A small CTC audio transcriber, trained from scratch.
Model: log mel input, arch conformer, norm layernorm, layers 8.
Training: 10700 steps, batches of 128.
Data: trained on single English command words and digits, spoken by a formant synthesiser in many voices, 78125 training examples.
Rows from block 2, named by matrix and row number. Rows with one number belong to one neuron. Each number is 128 + 32 x the weight over its row's rms, rounded and kept within 0 to 255. All counts start at 0. Numbers have three digits each. After the name is the row's rms in percent of the matrix's.
# gate: second MLP gate (model.blocks.2.mlp.gate.weight, 512x192), inputs 0-63
# fc1: second MLP up (model.blocks.2.mlp.fc1.weight, 512x192), inputs 0-63
# fc2: second MLP down (model.blocks.2.mlp.fc2.weight, 192x512, transposed), outputs 0-63
gate.154 068:079128128128128127128128128128124177128128169149105091128047128128128083128128128128160192128128064128128029128128128128118128128128128128054128251128128128128128195128128064157128128128128128
fc1.154 068:128128128128128128128128128128128128128128074128128128128128128128128128083128128128128189128128128128128128128128093128128128128128067214128128128128128212128128128128128128128128128128128255
fc2.154 076:113128197128128209149128128183128128135128217128128128128128128128128128128128128128128128073128128128128128255128128128128128128128128220128128128128019128128128212205128124173181128128117128
gate.155 124:128128064165128128192128128098107128235128128042128128128153128033128128085128064212128128128087071128128128146139128083128222128128128128128128128128128128128128128161177128128100081128128128
fc1.155 118:128103127128128128140155128128128092128128128128128128128128128087128239128128128214128229128128165128128128128170128128077167128128128097128128128128120128128128128177128128255128128128201128
fc2.155 122:128128167128128175128124128128128128174128128128210128040217144128068128128131128069128128128128124128248128128150128128128128153128128128128232069128128128084128084128128128183128220128128128
gate.156 151:100128128128128128128128128187128091128145128175209063128128128173138128128128128128128128128128128128128128028194046128128099128128128128232128128128173193128128128081228128128128128128128123
fc1.156 135:128128128128055128210180128050128128067128128167071128128128128128128094128160128130128150128186128220218083128128204118128145128128128128128128128128128128128128128128128128128093128151128084
fc2.156 150:128128128128128040128128128128128128063128128075152128128033081137128071185128128128128099128128059128128145217161098128124128128137128128197128128128128040128128128128128128079128128128180099
gate.157 083:160128161086128128145128128166141126105050203128128128128128128128157128128120128128128177046128128128038072128128128128128128128128144128178146128128128154128128128128154128164128128090128193
fc1.157 074:128128177128128128128128128128128128128128128226128128128128128128066000128128177128128128090128128113128128128150128128128128128128255128125128128046128128074171128128128128127128128128128128
fc2.157 069:128114128128128128052128075128128128128128128128128128128128128128128107219149128128128128128128128136128128090128128128174128128077128128084128000128107097128128128128128128128128128113128128
gate.158 124:128146157068128110128158173128191128128101128203157128169107207063128128128128128118128038128176072128152128063042128128128128150128128128128045128111128128128098128128128128128021058037118155
fc1.158 128:128057067128156128128128128165132070074128128128128128096128128128128128168128128128128128128128218218059071017212027145211128128128128128098115128117128206043128128128210128128131054128103128
fc2.158 131:128128128128101128128103128128172128124128055128128128094128058116128128128150148128128227128128255154128128142128128128128128119128083128128082111194128128091174128128128128092128128156171128
gate.159 143:128128128128128128124128128128128128128072169165128128128098128128053086084128096160180140104128128128128082206128195128128128143184160128128128191128093113128061128128008107128128128128141128
fc1.159 141:128148128087128128128128128092128128128136128125128128073128027128128128102092171084128128128086165128128128168128167188128122128128128162083128147165176068128079128128128128086128128128052095
fc2.159 151:128133091109067169128173186150082157128128182112177128098128128128101128085128154128185195128128128128128189110096120128180128128210128120128128128128049128179128128128152128128128079084127192
gate.160 091:128128179128128128128128128128128082128128157128171128128128128128128142128128128144135128128128128128128128128128128128099128128128128128128128128128128123214012128142140028085128128128128128
fc1.160 078:128172128128128128128128128128060128128128128128128128128128128128128128240128128139128128128128128118128128232094128066128128128128128128180128128128128128128128134128128128106128128128218128
fc2.160 077:128128218128128249128239111128128128128113128128128083128128247128128128128128128128128128158128128128128128128196128128128203128128128128106128001128128255128066128128128128088128128128128122
gate.161 114:128128100128128099128128191128128128128169128144128008128128154128128128089128176128128128081128128157074128139128128250128166128128166128128128237128040128128128128128128128128195174103128111
fc1.161 104:128128128128128128128095128128200128176128075121128128128179144128128128128128161149128128128128128128128087153128051249128128128128016128071104128102128105224128128167128128128134128128128196
fc2.161 112:128107064043199128128187128128128097128128128128128128128192128100088128128128128128128128128128094128128128130128128068128128128128128128128128128128128151100185128128128128137128128168128128
gate.162 146:178128128128187092128115128128128128119128205128128128122128204128128128128171059128047070078128128128128193128201087128103128161128128104128128128128098128033128128171100128128032086084128128
fc1.162 142:128054128128128128071128128188137128185128128128128047128128128128071128128128191128128128148159128128207021128128172097128167128128163128128114166128128128128128182128161027128128102128190128
fc2.162 153:128128128128128128128172128070166128103138128114198128179146128114128159128128128128195172081072218128128128165128128128128128128128128128189128128074128128128034143128128128128105128065171128
gate.163 128:128128128080128128128152096128128128082128057174128081128128128128128128128169209082057128128184128128128128139128128233128058087128067128128128128070128161128084193128128128073128224128128128
fc1.163 138:128102128128086128128181128174066128128174103128128053079183148128128128128077128128128143151128074214146128064128171128128190128157128043128128128038128084128128128128172078172128077128233065
fc2.163 141:128128158219128105128053128056110054128161056168087145128043128155128179126128062128128128128189174128128118128154128102117050147128128128128081176140143185128128128128167128128128128128128128
gate.164 085:101128128128128128190128128074185128102128128128128128128128141128128128128128128128128128128128128128128128128232128128128128128128128128128128128128128128128128031128128128128128128128099128
fc1.164 093:128128128100128128128128216186128128128128128242128128065113128128098189128033128119156128128153128128128214128128128128128072128128128128128128128128072128050128128128128128164128128072128128
fc2.164 078:128128128128206128128142128179128128020128128128128128128128128128128128205128128128128108128128128099094128128128099128164128128128133128128051128042128119128128128128128062128128128128025128
gate.165 086:128128128147128206128104126128128109128000162206128128064128128128128128128155128128128175128073128128128128128128153128098128027128184128128128229128146128128207095156128128144179128128128128
fc1.165 084:128128128128128193168128128128128128128128128128128128128128128128204103127128128128179111128128182128128128128140128174213128128128128128211128048128128128128128128128128128128178128128128128
fc2.165 076:128128128128085063127143128086128128128128128128128128128128128128128128128164128128128128128128128128128128128141123178128128128128128128128072128128128128128122128128128128128081128048105128
gate.166 087:128190128128174142128128128128128063128128128098128128128128128128128128074128128128034128081128128128157128128128052179128128128139133128124093054128128128128180128128128128146128128128128032
fc1.166 079:128128128128128157128128128128128128128128128128128128236128128128153128106128128010128128128094128128128056183128128128128128128128128107073128128128128107175128128128128128128128164128128128
fc2.166 086:128128128128128128128049105128128128128130128128128128169128128128128197128077229104128191128128229128128128126128128128239128128025128128128128128128128128128098064128128123128128114068128128
gate.167 122:128128128128128128201128099109128128128128063128128091084213078128097128128128128128128128128128128170128128146128128149128128208185128128128177128128117159158128032128195128128128119208189128
fc1.167 132:094145118038128128122128097138095128132128128128128231128158128091128162128128177128152128121128128037128128128050128132081128068128161128128169128128128128182128069128128191067128187128128128
fc2.167 127:160128128128128174128128128128128141128183051128128095128128128172128000128128128236128128128055128128086196060128128128128128128128128128128128135117136208092128128128128128160128089128128132
gate.168 120:128128128128149083128154055128226093128128215193128128128128088128128128128128165128128128073128122128189107177128128188128149128197128128128128128128128128128120128205164081128095054128128128
fc1.168 114:128128128091128153128128128128128128104143062128128128167128171128128128128128094088121145128128090128128128086076127061083128128128115128128128128128106128080138128087063220128177128128128109
fc2.168 125:081096128153165000128128164131171128128114109131128207128128128128128092220147128128128070128128074128128128128128078150068118128042128163157128128128128128045128128097128128128128201154128128
gate.169 073:128182128128177128128128128128128159128128128128128128170061128128128128022128128128232128128128128128128128128128128128128128128128128128128128128128125128128017128128128128128128128153128128
fc1.169 074:128128128128128128128128128128128128128128128128128128128128003128128128128177070128044128140157128235164128174128128207128128128128128128128128128128255128128128255128128128128128128128128128
fc2.169 068:128128128153128128128128128145128128128128128128128128128128128128128045128128128128128128128128128128128125128187128128054128128192128128128128128128109099128128128128228128128128128128128144
gate.170 103:128031128128128128128128000128105190128128128145180128128128089128128128128145128128128051128106168128128128034128128128128128128175128128128085128128128128081032128026128128103128128128088108
fc1.170 111:128128128128128105128195128128128129128213128128128128128098128128128128064128109128128090069180073128128077165128128128128177128128065107128128128112115128082128128128185135128128155086128128
fc2.170 106:128109128128149135128128081104128128128058025128128128128128134110128128128026128103194128138128128128183099117128128128216128167049128128128128128091219193128128128128128128091128138128128150
gate.171 104:128120128128095082187151128128128128190128255128160128054128128128138128128128172179128056128185128149128128128128144128128128131128128138128128128128121128197128129171128128131128128210142128
fc1.171 103:128128128128128128128102128128049163196250128128128128128128128104207128128128173128128128128014221128128128128178128128128128128128128128128128187135128078128128185128128186128219128128128128
fc2.171 096:128136128128221128128128128196147128128128128128128234128128128128128064128128128128000128128128128128095128102128082128128128128128169128128128128128128128128128128128143128128128128128128128
gate.172 065:128128128128082128128128128128128128128208128128128128128232128209071128128128128128128128128128128128143039128128160128128128132128128128128128128172226128128128128128029128128128078128128128
fc1.172 085:128128128166128128128128215128128128128128078128209128230062128061073128133128161128128128128128128107128128128128128128081128128128097128128128128128057128128128194128128128128128175128128128
fc2.172 070:150128128128128128255171128128167228128128128128116066040128128128128128128128128128128128128128128128128128128205128181128128128128128128128206128128128128128128117128103128128128087128128042
gate.173 155:128128128155128119128128128128128166128076128122128128128209128128071073094160170128128149128111128128115128203203128128056128128186128171099128173128042128225150093128128128128055128128128128
fc1.173 157:128128116165128128148174128128148178128082128128166123128201120128128039128128128128128125128120128202131128222128128128128103093213049173128176166128128128128154128128094149128128128128131128
fc2.173 153:128128128206128128200128128040128163128128128128248063128128128128128128128079128128128128128128128211128042128128128128128128128128128128128128128128064147128128128147128146128128072128128128
gate.174 086:146128128128128049128128128128128128055128128220128231128128128136128111128128108128050128128128081128128128128080128128128201128128088128209128128128222000128128128128128128128128128128128128
fc1.174 078:128067128128128255128128128128128193128128128128128128128128128128128128128128128128204128128128128128132128128128085128128128128128128128128128128190128128128128016041128128059128128164128128
fc2.174 076:128128177128128128128128141128128128200088183128128208128128128128083128128128128128128128128128054128243128069099128177128206128128142089128128128128056128128128128144128128128128128128128128
gate.175 082:167155020128128128128128128111128128128144200205128084128128128128128116128055128232190021128128128128128128128128128128128128128128176128128128128128082128128128166128128106128186128128128128
fc1.175 071:128128042128075255128128119128128128128128128051128128128128217128152128040128128213128128128128128181072128128128128128128134128128128128042102128128128128068128128128128128161128128128128128
fc2.175 069:128060242128128128051128128039128052128128128128128128128128128128128128128128128128128128128138128128128128128128128128128128128192128128192128128128128128128128128128128128058128128128128128
gate.176 089:128128128225128047128173128128128128128237090128128128188128192128128128128128128170157084128128128128188190128128128128128193128128090128128098128096128128128128128081128128128182081061128097
fc1.176 084:128113128128152128168128100128128128128157091128128128210128128128128164128128128128128128128056128128128128112128128188212128078128128128128128128153181099128128128128158152103128128128198128
fc2.176 078:128074194128128128128128128128128040128128128128002061128115128128128151077128128128128128142113128128128128233128128206128128166149128128128036097083128128106128128128244092128128128128060128
gate.177 103:128128066138128094128128128152128148128072128128230128128128128128128128175128128061210128245146128128098066210128047128128102128128128128079128128128128128128142128184203128128128141128128128
fc1.177 105:128128128128128181128128020128128128128128128128128069128128096126128128140128128128128128128128128095106016128128128165128128128224128128128128190128128128128066128128181128128142059128128128
fc2.177 103:128128128128169128128128128128128128128128128128128128087128170199056128128005128128166128082128128112128128128128128109128128201128128128128128128047128128128128128128128128128128033206128128
gate.178 100:184185194128128128128128128128128128164128141128135128128128147151065128128128106128128055128215115128216128128128215169174128205128128063128028128128128121128090143128128128128076128128128128
fc1.178 086:182128128205128128128128128128128128128010125128128128128128128173128128128169128223128128128128087128128128251128138128128128128128128128173128128128128128128128197128070128128128164170169128
fc2.178 092:128128128128128128128193188128128185046128128128167143128128128128128110128128128128128010128074028128128128128128128126128167128128128036128187128128128128128000103128128128128085128128128128
gate.179 131:128128064128128128128160128128079227128016128128128128128128120138128128128128128077063163128128128128074128128128176154128128098128128128128128128128128128128028142144067128128081160128049128
fc1.179 131:221210128066128155124165128128113128128082128222128128156128128151055093083101128128128155128128128128128174128128045128166128106128109109128128128118162128128085128128087059128128128128128128
fc2.179 129:175128128077128210084128128128128109128128142128128128116128085128181128128062157183128095128128128091095184028092142164128199128128128090128128088128128171128128128128128128128128128128150145
gate.180 158:130204096128128170128128053128160128128128128128128128109128128119060128146128124128128137128128077128186128197210148224140100192175128087128210128128061120128137067128066128112060128128128128
fc1.180 144:128216128128203128128128128064106128128128128128188128128128128190101128128093128128053128187128067128128128128128128202128087128065151128128196177128082128128148147128000128128212128128128128
fc2.180 147:075128093128128211100128128128128128128175128128128128069128064128102173129128128168128128164128128128151128128148175176128128210093128066128128199128116128128184128128058128128156128128128088
gate.181 106:105128128128128128128128128052086213128073089128128128128128128128150128128174119128128128128128128128128128146128128150053128140109128142190128128128108172104128128128128128128128061128128128
fc1.181 086:128128167195128128146128128128128128128128128128128128128206128188128128128128128084128069128128128238112128128128128128048079180128113128128128017128128034128128128128128128128131128128186194
fc2.181 092:128128128128128128175128145080110131128099128128128095128128128128128128128128128053128128128128128128168066128151128128128128157068128128076128128128128128128128128128128128203128128128206031
gate.182 075:059128128128128128128128128128128128035128128128128175128128128128136250128079128128128128128128128128128128128128128128128128128128128128128255128108128128128128128128176128128128019183128128
fc1.182 084:220128148068128001128128128128116128128128128128128180092128170128128128248148202128128128128135192128128128013128077128128128128110074128128128093128128128128128128094128128128068075128128113
fc2.182 082:128128128128073128128028128078128128128128128146128078128107128128128236128128128128128128128069113128128227128128074180128128128128074128128238128137128128146128106128128128128128107233128128
gate.183 068:128128128128128128128128193128128128105128128128128077128128103196128153128128128128128128128128141128128128128128128128128128128128128078128128128162092128128128128150128128137160128128128128
fc1.183 065:128128128128128128126128060128128128230128128128197128128128128128128128128128128128128128128128202128067015128114128071255128128128128128128106128222128128128128020128128128125128188128128162
fc2.183 066:128128128128128128128128127128091128196128128128128128128128128128190157128255128128101128128149128216128107068078128129128128128128000128128128128237187128128128204128227128013152128000128128
gate.184 073:090128128128121128180117128128044128128128128031128128128128128128128128025128128128128128128128128128128128128128128128190128128128128128128128128128128094128128128128128128128128128128128128
fc1.184 068:128172128106128183128128128179168128128093128128128128128128128128128128128255128055181201193047158136128128128128097128128128128128128105192128128128128128089128128128118128128132243128128128
fc2.184 077:128237128128128128128128128128159128128128128128128128128128128128128180128030128128128030075228128128128128161117101039198128013128128086128128128128128128128128128128128128180204133120128128
gate.185 113:128128128128029114128205184128128128213189175136040137149128128128128168128128128128128128109128128128053128128128128128128128128128128128128128128128128128138128128128128128128202128128128166
fc1.185 120:192128128128247128128186128128128128171128225201098139128128191128128128128182099072128101128128128128128040128128079143079080128128128128128142128128128128128130128128128074194128128168128128
fc2.185 114:128028074189128128214128128128128114128128093128015128128128143128128128128128128128128128155128128128128128023031128044173128128128128128128128128128128128128128113128128112128128229128128128
gate.186 084:128163128128141235128098128104128128128128128074128128128128128128095128128128128146153128206190020128128128128128128128128128128128201128050128039174128221128128128128069128128128128128128128
fc1.186 082:128128128071128128188177128128128187053128063128128128153128173128125128128128144128128128128128023083128128128128128128128128128128128128128128102128128158128010128128128128128128128101128128
fc2.186 067:128182128128128128054000128128128063128128128128128128128128128166128128128128128087128128128128141128128128128128058128128128146128091128128128102128128128128128128128128128128128128128128052
gate.187 066:128115128128100128137082128128128128128128128091128128128128128128128128128128128128128128128128128128128128128128128128250128191128128128128149214088128139125095180137006128131128051243128128
fc1.187 043:128195128128128132128128121128128128128064128128128128128128128128128128196128128128128127128141128128128255128072128128128128128128128128128128128128128128001128128128131128128128223128128128
fc2.187 064:128128128104128128128002128128128128128197128168141128099128128128156128128128128128128128128170128148162128128128128045128128128159075128107108128159183082128128128128128128128128128128128072
gate.188 090:128128128128128128231128080128128128128145128128128128158128181164237128128032128028128128128052128093050128128234128128093128128219128128128128128128128128172128128128215128128128128239128128
fc1.188 087:128128128128128128128065128128128128128128128128128128140210128128128112116125211128083128105128128128128128128179128128128128115128202128128133070128128128128124207128099128128128041128128128
fc2.188 081:128128128128128128128128128128128128128235128181128128058128128128128200134146128128128128128079128128128128128128097128128002128128175128128128128128071128178128128128128128008128128255128128
gate.189 090:128128128128128128128128128128128128017128128128096128128128128128119128128128128128128128128111128128128187128128128053128128128128128128117156068128128128128128128128128128128128128128128128
fc1.189 101:128128128128128128128128128128128128011128128058119192083079133128128128128128128128128128176128128128128128128128051128128046149128128128128128128128128128128128141128128128128128128128128128
fc2.189 103:128128128128128128128128115128128128097128075128175097192162128144128128128095128128128128128000131128106128161128082128128128128182105128128128128128128128128128128128128128211155052128128128
gate.190 093:145128128128128128128128084128074135128128114247128128128128106128128128097211072143128194128052128183149128128128128128128157109128128128128128128128162179084091128128128128128128128128128128
fc1.190 104:128128128128128128128128128128128128128128117214128096128066128128137118128128169128128117128128128109185122128128128128128128128128128044169213128128177128059178128128128128128180175058113128
fc2.190 092:128128128128128211128128200128128128005128128128128108136128128155128128128128128128128037128128128128128128185128128035128029114128125128128146128128156128128128128128128128087128089128128128
gate.191 103:128128128128041128128128230128128128128128128128128128128095184128128182205128128128051128135128128138128207118128128128045128128128128145231128128128155128128128128128128186128169128120128128
fc1.191 097:100128128128128075057128128128159128118120128128128128128164128128128128128128128060093128128205128128128128129128062128128128106207002128128128051128128128208181128161128128128062172071128121
fc2.191 103:128192127128211128128076194173166128128058128128200128168128128128128128128099128128089128128143128128128128128128148128128128128201128128064184128128128052128128119094128128128079128151128134
gate.192 062:128202128128128128051113128128150184090128128128128128128128128156128128128240128128128128152128128128128128128108128128128128128015128128255128128128128149128128128128128128128128067058128128
fc1.192 059:218128128128128128128128076128128103128128128128128128073128128115128065128128194128128128128104128128090128128128189128128128171250070128045094128128128128128128128128128128128128087128128128
fc2.192 059:128093130128128077128121128128140128128128192128128128128128128128180128128128128038128128128128128076128128128128128128128128128128205051128128128128147128207128128128128128091128128128002128
gate.193 086:128213255053193128128137205128128128128128029128128195165128128128128128175128128128049034136128052128128211147128142128084128182128128128147128178184128128128045145094128170128044128134057128
fc1.193 091:128128128128128128128128128128199065049128038218128128128068128128241107128128128128101128100155128128128110128128157128128128128025128128128128128128133128128207128128100128128128082120128075
fc2.193 093:185128059128218144128128128070128128128128128128158128063188165128128009079128128128128128128079128141083050128128128100128128128114128136128128128128128128150028128128133128128128079159128128
gate.194 120:128128128128128128128150128128128128168128128044104128126073128128128128128128100058128128061128128209128128128128128128128169200128092071128238128088128128128128128128128128128128063128128135
fc1.194 099:128128128214051128128128147128128128144128128158020128128099128128128128128128128128128128128128128128161057000128128128128230128128210201128128128098107128128247132128090128128128128128128166
fc2.194 115:128128128068128036128162128189128128128128128128083128128128128088128128128128128128128142128128128133177128088128128128147128128114090176156128128197128128128097150128128128128128128222104128
gate.195 095:128066124128128050047128128200128182128064128210128128180128128128198128128128128128128128190128128128128128128128128195128166128128120128211128184128073138075128122128128128128128128128128128
fc1.195 080:128128120128128128128035128169193128128128114255096128128128128197128128128157128192128128128128128128176128128128203132036082128128128128128128128095128128172073208128196128128128128128123128
fc2.195 094:076128085128128081128128128128128128177128128060026132128160128128128017128128088128128128128128128073128123128128128182128203147128128122200072128128128128128154200113128158128128144085128128
gate.196 078:128128128105172128128128128182128128128128128128128162140189128128128128216093128128128128226207128128128128128229128076128128128128128128128128128121085054128218128152128210128128128128128128
fc1.196 078:128128128128128128128128128128128201128155128128128128128128128128128128128128128128236155073128184128128131128128168128128185128128128128128163128128128189218129185128128186128128128128128128
fc2.196 079:128128194128128128128181128128209128128128128128128128128128117128128071133128128128128128128128128128128128046128128183157128137051128128128128128128128128128128074211128128055156128128128128
gate.197 117:128132128128128128102128128157194128051128128086062212176085128075194128128128037226128128128128128080128228128128132163128197128128171140128128128191099158128128070128128075128067065128128128
fc1.197 132:016078128195128160128128128128128175128128128096128128128128154128128128128128160128128128103120128128128128122128128128128128080128128128153128184128176034255104140128113128124137128061128128
fc2.197 131:025044128128128128181128128128128128138127185128167128128128128128099247178128128042131128129064203128151130142128128128175128128128128128166039128137128092128147128128128048128079113100128150
gate.198 088:128128194128157128128128128128092111067128128201128128180128128128105128128128128209128128128128233128128235036128128128197128183128106128128128128162128188128128037128128077128166128180128128
fc1.198 091:128128128176152128128128171128128128128198128128110128128128128128128128035094128128128128052128128128128128128128209113235098195128105094128128128128128183128128128128128128128128061128128128
fc2.198 102:128128158128094128165128128128128128128128072128128128128128128128167184140128128128128022130128128092072066188128110128128102148128128128182027151067128128074128128128128128176128128196128128
gate.199 058:032128240128128128128128155128128128128128128128128215128128128128128126128128128128128128181078128128128043128128227102120128130128128128089128128255128128128128170128242128128128063128128128
fc1.199 065:128224128128128128128128128128231062128128128128066045128128255128128128128128128128137128128128128128181128150000131128128177128128128128128255128118128128128128128128174076128128128128128128
fc2.199 061:128128128007128128183128128128128128171128128128128128128137128128049128132128128128128128222128077163128156128128128128186061128128128128128128156128128041128128128128128128128090128128128128
gate.200 152:128128128128145129204128128056045128128128128128212128128128058128036128128064128128171128128128128128128128128128128177192128128128140073128128128027128128088084067128214128128128128159128128
fc1.200 147:128198128128128128182128128128128128128128128128128035176145128128073128128063128128128128128128128128128128128128128154163096128038078128128128089072128128012128128093139128128128128128186128
fc2.200 144:128093128128128072128128197128128128128128128060128152128070128128128197128104128128128128128174128128128186148096065128107118128128192153145051133070128097128128255128136128128128128128078128
gate.201 144:128128128153128128128128121157128128055128128101072128128128227128143128128128128216128128153128128128197128128091128089128124128128066128169118128163082171128128156138171128128128145128128172
fc1.201 160:092128128214128128062128161124163128101204124128128105128130188149128128128088093195128130057051102128128128128128110127128182128128128161109128128105128128128077128128128128162128128137128128
fc2.201 164:128081128165128128128093071128128112103203121128069128128128128128117211128096134128134128128178128128172058192079123095140128180128202128128146096128140128128133179149194128140128128128128096
gate.202 107:128128081128128128128150128156128225128128128128128128128128128106128219219099128128144102128128128128128128128057128086166128128090070128205128128128128127128058128128128128185128128179128070
fc1.202 115:128128128128044128128149173123128047128245128064128104128128128128128128041145128128128128128128060098087128128166128128128128128154128128128128128128058128128128128128029128128128128128128128
fc2.202 105:128094128128128128128128128128128128067128116128128128054128128128218051128128128128128128114193128161128128128025128128122128128128128128128128128128128128128128128128128079128137200251128128
gate.203 110:128128128128128156165128145147128056045125128161128128128128128159222128128128128156128128128128128149146128128128095128156128161081092143136074031128128128128128039128128171128128128144083128
fc1.203 101:128128128128128163128128128161128046128128169128128128128075160128138106021104128128096251128128128128128186128210184128187128128128128069128128128128128128128092128128128087128128091128128128
fc2.203 104:167255128128143128130128128128128128128128073128128128128128128128128128128082128128128128128128110128128128128128103128055179137128128022128128128128128128128128128166128128128182095128128045
gate.204 090:128207128128128128128183128135176128128128156128049185091128128086128128128210128128133094128128173128128128128186128128128102128242128128128128128130033128128155128128128128128128128128074128
fc1.204 097:141143128128128128128128128128128150105128128128065128128137128128128128191128128229152128128128169128128128200128128058128128096203089154094128128128157128141128128128249051166104013128128085
fc2.204 092:128128133068128128186128128128128128089128198128128128128128128128128128128128162061128128128128202128128128185150141110128128228128128128128128128094128058128128128128128165068128128128128128
gate.205 107:060171128128128128128128128128128091128070134053212128128128128128128128128128171128142128128197128128128128128128128128137041128128128125128044128128223128128050128128128128128128152128094112
fc1.205 123:128128176089128128128046058128128074128128128128128128181126128128199083128128040128069128128128213064128128128128128128098148128128128188128128048128128143128155073128128128128128128128056146
fc2.205 133:079128083128128141233128151128041128082135128084203164128128050128128185128128116113128128128128128128128164214128118105128057069128118128128128128128128092128064155056180128128128169128128128
gate.206 103:142127170209128128186124128128128128128183088128194128128128128128128128205128128192128128238128093204151128128128072128128128081128128128250125255065128128128128164128128128179128128184128128
fc1.206 116:129174171128128128029115128205128128043169128128128128103128223128196117159182128128128128130202128128128128128167128189096065128128128098128128146128128128146128128128128128128128104128128175
fc2.206 111:128138196073128180128128148096197128050057025183128128128128114128128128128128128064106128128128128128164087177128128128128144128132128128098128038128128161128162073128042128128103128128128128
gate.207 106:128128128128128128128128135128128195058128049128128128190128128128096145128147168184136128128128128128128128128116177163128128110128128128128059128128128120128128128117063128091128128082024128
fc1.207 101:128165128054128128128128128128128020041128101128128128128128128105128154102128128128141088172208128106128128128128128128128041082172128176128128128128128160168156128213137128201128128128051144
fc2.207 108:128128128008110051128128198128173099128132128157128176128102128128128128105158128181128128158128128128128200128128073128218128128128128128128128128128128128128128128128128104128128193128128128
gate.208 118:108074128128128119128170088053128128046128128118101128128128128128157128038128128128128128128128128128074128153169143128120128189128108128128128092166108128128191062128128128128158128128128128
fc1.208 135:128128128128128128128128128038139128128128059056128136128147137128128128128227059078128111070128128128102203128156151128128128170128105128162105087128128128128128128128128128066128128102084188
fc2.208 144:128194128130128128128128128128128128128116128128128128128128139126144088084128182166096128211209128200114128122128128140128128128128128128051128128128167192145128120066063128143128128142053164
gate.209 143:128128128143128128128128166128128171157128128067128128128141106128123128128128052128043128154128128088128128181176128163128178206128128128128206128128128128153128101128167150128079128128128128
fc1.209 160:161128128104128127104128074128127128128128036128128128098128070128128109128076221090128128128128153128128128128128203105128128128128091149128098128088118128153128164128082099128166106135128128
fc2.209 173:128201128128178128162166128083128185179128128058128078091128128171128128128128062091128099128128128128128070128178118128077128128128128128083152128128179128128057128128128080128165193128128128
gate.210 068:128215165128128128128050231128128128180128128128128068128128128128128128251128128128056128147128128128128128128128128128090128128071128128128128128128128128128128169128128139128132128128193128
fc1.210 060:128128128128128128128128128128128128128128128000076155128128128128128128128079103128128034084128128128128000215128128216128128128128128185128128128128108128105128128208177128128128128128042128
fc2.210 058:204128128128128128128128128043128128128128033128128062128128068128128128132128128128128128117128045128128128128128128128128164128128128128000182128128128128128128128128128128128175128128196172
gate.211 108:128128128128128128065059121128128027128128128236128128128058128128033128128195128128128128128168128128165114128128128128128082086128128128128128210145128141099128128128128128184128119128128182
fc1.211 105:143128142128128030128128128188128128128128128128128128128128128144128128128211128128128036128178083128108128128128128128128105128131128183128128128128145128128128128197128177222128128133130154
fc2.211 104:128128128128128168128131128128128172122076128128177128128203067128198078128158170128128128128128092091086128128152128128128060140128039161050128128128145128086172128112128160128128128103136129
gate.212 082:128128128128070128128193128128128128128056128128137128128128128128000144050128097128128136128128131089128128128128128128091128128128074128128128128128128168136128128163128128079128184128000131
fc1.212 083:175128128128086128128128128128128128128046128128141148107128128128128128128128128128128128095128128128066134128138128218091128128128128128128128216153128049243197128128128128128128128128128176
fc2.212 072:128097128128128128128128128128163186128128025128128128128128128128128042128128159128128128128035128128079128176128128039128152108128128128128128128128132128128128128128128128128128128128175128
gate.213 112:175128128128128128154128128128047147128100128128128182128128128128128158166128128085128128128128128128232188128128174128102083128128128128208194128021128128128128128128128128128128128128128181
fc1.213 103:128128128128074128128128128128128128128120082128128128128128068128128044128126128128128128128128081128128128128128255058128128128128128098128128128128172128128061128128108128039128096128128092
fc2.213 109:137128022128183128128128136128128128128128128128070128128128211204093128128128127128128128128128178128128128128128080128184187196083128128128072128128128128194128128241128231128128128128119202
gate.214 119:128128128231128128128080128229129128128128128128125128117128128215128140164128082128060174079128128051128128128128128128128066128128128128094128128128128129128088128155072128128198128128128128
fc1.214 136:128085128128168128128128128128128128128175128128180128107128128128128164128128185064128128128106128128128094128128179155201128128128128128057128128128219031128010128128128187128128128151036128
fc2.214 130:128128128128128128128128128128032128128128128128070128244086128128128085128128128128075181128098128161053172128128128128023150128128128128128128169139062092179128128128128101128128128128128174
gate.215 086:128000128082128223128080128128128128128128125128128128128128128128128149192128128128128100128128033128128128128096128128134178128128176173128067128128216153128128109130128128128147128128128128
fc1.215 086:181140128255128128128128128128094128128128128128128128128128128128128128128064128128179128128072128105164128128128128128128128181128128128128128128128128163197139128128128128055128128150128178
fc2.215 089:110128050039107128128128128212000128128128128128113128128086128128128157128119128128128173128115119128128128128041128128082139128240128128128128128128128128228128128128193180128128128128128033
gate.216 117:128128128082128128193128159142110128128159180124128128128128092128128128128128128187128128128128128128128215069128128128128128054128128074128111208165128128128128128079128147172128128128128128
fc1.216 124:128128128128128128128181128128237128064201083128128188088196128128128040128128167068064128128128194105072128128160128128128128193127128193128128036128128128107093078128128137086128128128128128
fc2.216 115:128128182128052128128128128142128128128128079128042163128128128089128128169128082128128128128109128128116222128128122128126128128128141031128041035128099224128128128128128128128087128085077128
gate.217 086:128255049128128128083128091128078128128128128128128105128128128128128132128128128110128128128128128072139128128128128204128128128128128128128128128128128128128128128128100128173128128128128097
fc1.217 079:128128128128128128128219170033128128128128128128128128128128128128128139121128128128000128095128128128084185128128128128128128128128128128128128128030128128128128175128128128128196128107128085
fc2.217 078:061128094128073212040128086127128128128128128128094149128042179128128128128208128128128128128145141128149128128128127128128128128128128128128128128128128128111128128128128128128128128128166024
gate.218 099:121128128128128128128128121128182188128128128128128128128128093128128159086128105063128149128113128091128128128128158128128128128103152128128105128128128090128128128194128128070128191128058128
fc1.218 104:128128216177128128128094128128128128128128076212128128128128128081128128128128114128155128128118239128111128076128159128159128128128134128128209128089174128128128173128128128128128128243084128
fc2.218 091:128128128128128128128198128121128229128128075128070128128128128128128131128089128128128128128123234128128122128167128128128128144128128128066128128075128143128066128128128069128128128128128128